Weights of a small encoder-decoder image transcriber.
Model: 23.8M parameters, 48-pixel images, encoder arch swin, encoder activation gelu.
Training: soap at rate 0.0022, 5400 steps.
Rows from block 2 of the image encoder, named by matrix and row number. Rows with one number belong to one attention dimension. Each number is 128 + 32 x the weight over the matrix's rms, rounded and kept within 0 to 255. All counts start at 0. Numbers have three digits each.
# q: window attention query, key and value (stacked) (encoder.blocks.2.attn.qkv.weight, 96x48, the q third), inputs 0-47
# k: window attention query, key and value (stacked) (encoder.blocks.2.attn.qkv.weight, 96x48, the k third), inputs 0-47
q.0:154143058138208081155122144089128108124119123133070133114163204148141142137171103166115121200115195140129126126147073162122086119135118146131093
k.0:089132127114124116114218151112079108115084051101085074141078078175036146106142136084146086129159117135118135140120143143154136119067128087177129
q.1:155127139173073094120132166125129135158160081140118120118135124139143119118097172126163127072102092129128099101133126129088106116141121165128203
k.1:107117144127157131126062061162132150130128154125121163131066123110137138128128100081155129167130121151146109111130123126138151117122082125127122
q.2:134170132148150137167127106138133192120150108107096102160174128128141091129172187121120147124099126168158116132137120096135133132128139134122133
k.2:126072121118094140148134147138125109152113132100126110104131140178091179133112082173166127141141107115131187062106159167180175123173079119128176
q.3:068120132110154153142128104106128107146124094120141108140134131088127082139122131122093117182122152115119181077172107089139151130101151100120072
k.3:166137060127118132127161140121128126126107146139094137094149109143139129092126132147051128102155126130123150198107153100138124145149111130125145
q.4:130148151129197142201075152115085122127127140191127129139128105119117100171117084182116153154110130168168134116133073152141126155190085226116011
k.4:122100121094089138017143128133164086133131140112124122099141191178127139138135151131157071128172156126141133174110209129157124123138141049147212
q.5:126094152159102148145134128099161189098130087154115131128130097100128166164091163161149123160103101114143150140152174080090163141082125155051191
k.5:136109121041151116133098103219124127186123148134151200122078141099148163135106082091109137102120085081104158193102073121128144145131143145135116
q.6:187150099185122111161129122089099180023049124149087139155125102108128177135126135123138141115132081097119150151086159112099136134075169129154201
k.6:123098147111164124169166162189221141161166089127190144126124165086111144121102095119161188121136162057158112132124109127093133088130123184114085
q.7:159094101140092094100139156117170136118140141061157086125141139135125130133171147117109101128122159111132138154123159102139129106053158058114186
k.7:140182115159167116161111154120120149166095083166124128164094061107159148099128130124167146126062133125124144136130082133118171129157130128123084
q.8:129137139128172078133151156133154132132208135127109128088128127169125095123134165109127129090111139124123096123086151140124119096179109130121137
k.8:143139125138102140156109067145060131153135118112146134129097102087107125131129097169158139122101138157137127088179113128159131124135124087150122
q.9:011235240148119157094103073252077128133128091128160165188052087088126126091109144128146104105162108138105131076165142211150121203130187107179081
k.9:224108094171112104105113145058164150122178227144138166076203113142103054116119137084058171124133146113127051097100187147115105081170131113054180
q.10:144075156090134098118132094196254098151118128142173141036115084171154140110129119127129130071130135164162085122129203123124179118144128233000189
k.10:127118157128112221110041069118107204128194154122082105202131148083081127174108129150151153192090095152065162145158117079154131179127087100155182
q.11:129086013101087106140158119137151086177148141134129148088181139111125158132196141138132141173092150115124099195174109119111059106189107133138129
k.11:070179125170204181108127179138031131119114091132100083151062119154103107128093115137119070127125097122158204107161170174130149199080145119197104
q.12:171173140124103124123140125132126129098125133136089105101123099132127169121163174111164132135160116119133110191075153149105159116092122087134144
k.12:098129170148150104173115125129156128131128113127167138152129133126128120151098072125134144086111110126131126025125052125101129127126119146139141
q.13:148131089133195119117175158195122139129116131163162226130118135136124129070099055093086127058150095135104158132047105142127148150139215117196201
k.13:113166158150065145161164128129132132015162106088099065125172181100097122169158214165113191149134172068197085099180135128116149105098119159115069
q.14:084062151123125125117233108120126104151186110099162092154071093101112087118130172134104097130133146142097136103163142131152124149057165104115127
k.14:166197082137156123131095131109128152127131131180101165128123029131159124125131121124125157084112162130130113165087142102126075137217132077129096
q.15:156180150148134141128106177143136124130116109156083144116132125143133126118102104110135107097152124134172111119116122157140131133133143100130114
k.15:108079148129093139130159114127134104104112119047140098161156181134112097126160135123119137127141129138127117111111107120130152077127131158137206
q.16:144078129161145118155144127067110134122138140115099117231148125120110073136107064104088139106103111156092142140127075097115122130110149163120241
k.16:113134132095136098102091120174192135109136087127128132115128105131159152122158138141221157153165124084158130182104184134126122096123050101073086
q.17:121128102111162084138159128139118085144155130129117105148164154133125056135141100130127162141116156134133117121155100147163035113162106140130029
k.17:122123110144115102102148127097092072103123112103090099098131110184099114116161136148137080140131164149158134148147187175152123138104123031164177
q.18:172108137111182088117121117142163172084108054127118143130126099203128112128125231044193112084087139148144143085118164151177149135091096138072123
k.18:187119136150072161147078175095090114179125157115129110131130135119083176130153022206172135165099126086106124132167098128101115088171121096189159
q.19:129200142052183148133159096166046097117135131131128137139130140154137126126113182079154148116147128172114122142126132140149159127145124130154123
k.19:149110151129133112183129142081116128093085125125142133106223145147074110126121115171128127150176175109143102057142139106156094160143086124127134
q.20:079142155127095142112165090126126090128162130115129119131105073106135130123156158160140089172166154122167110184140136122140160125085129128113085
k.20:151130125124169103124130146153130127138135128195118133142141108149131089116101118089093122073107132156112160110086139128121099145159143127171144
q.21:143071144111162112152174135113138121115171084113112096151119120128155128128125124119083086107088131152131146112124138121131141156059158127107151
k.21:151138112105113141129120112135132146127093123128112118106119089128081155127165122139186169120138108114133134168112082088124127142211109080126108
q.22:148152095155103106139124106083129132072170119096094091183172135121115136169175229165123142171126129121114147173164128097134175133097182044167158
k.22:125074123082141077188192164141121148159095127111190127112100112168113174071123062105131132071127130091151151072126117126151123136177050162114131
q.23:154214157168131129129118149172103134057092131174037101140162127129159166100126133096135145034154051119136115155093124150092157154114130108175190
k.23:130064178099109077158161058156198117102117128065189129143153140100090121175142100130142146144180121086180072022121076114129168105110084198087147
q.24:055139216108088162086070125193164101198126161128156096101179131119128124122112094122139117145164116116133109105128079125156143117122132128115111
k.24:143150143130114120103110074102130121105123129124053125149186152176133100142137157128071113135128091189099156126128162128141155143094135163087222
q.25:059093155122102117111114170141123153165138127111193119123106126139105132127107113118128082132132139104123122092126161134166127113109105128121171
k.25:178186129154134129076075120113120132128118123174096170154140116067167130118129126120127141144090096170096128165149128131113139120179163104122116
q.26:127062078126144051063169089140134154084079108095193162114118143148122139077178167083157154109149143090114125131111223129167087107088157114154147
k.26:142164128148146166197132200063123140155160107146087115140105117072097128159067098159128136170063131066136095103177067153066091106128108121126048
q.27:096134087137084174122171115097079039192128196129206126117161131108123143128142105178107141141188115024106114188112124061132134124140195118145142
k.27:101142121130199119150164129138198166097164067193071183143155129061182067142097186122031100081118191171148142134138163108099121171100132173106047
q.28:146158143139098129091075124136195137091103112128114152111126117134132155126157143167149131144203132145172128118179152188139131135129112102057033
k.28:131092112119128086140130150079128125160172172108142127173131132159139129132096130080112133129123118148104123131098127135127132112100166160169219
q.29:100124136184124121138121170115128160130173125125112101157126139100109123138095094109108125135109119128087081096127133143075131122112138154156180
k.29:118132118115106111129116044167162143127145092125129173104089103126133153082134131071172142143146153130125127143129121141156104099122114128103099
q.30:097109156112015158037167110108124117126140167131147129106137101089144156120161133143135152093177136137129102180130119105140084103184099126132123
k.30:135142129147207130127071123138129132128155140146116137137094088118171078157063136104103086131114138178140151085101135126138133171095166193107107
q.31:174125124135106134135136139172128124150083160141136120100134165171114144081147101111127128090142120121118135133092114126133130125128125099121183
k.31:097133175140119129134129124120145133111097113102131091177160122082127128189143139139138127129135100135118129104151104109124191131079128130131125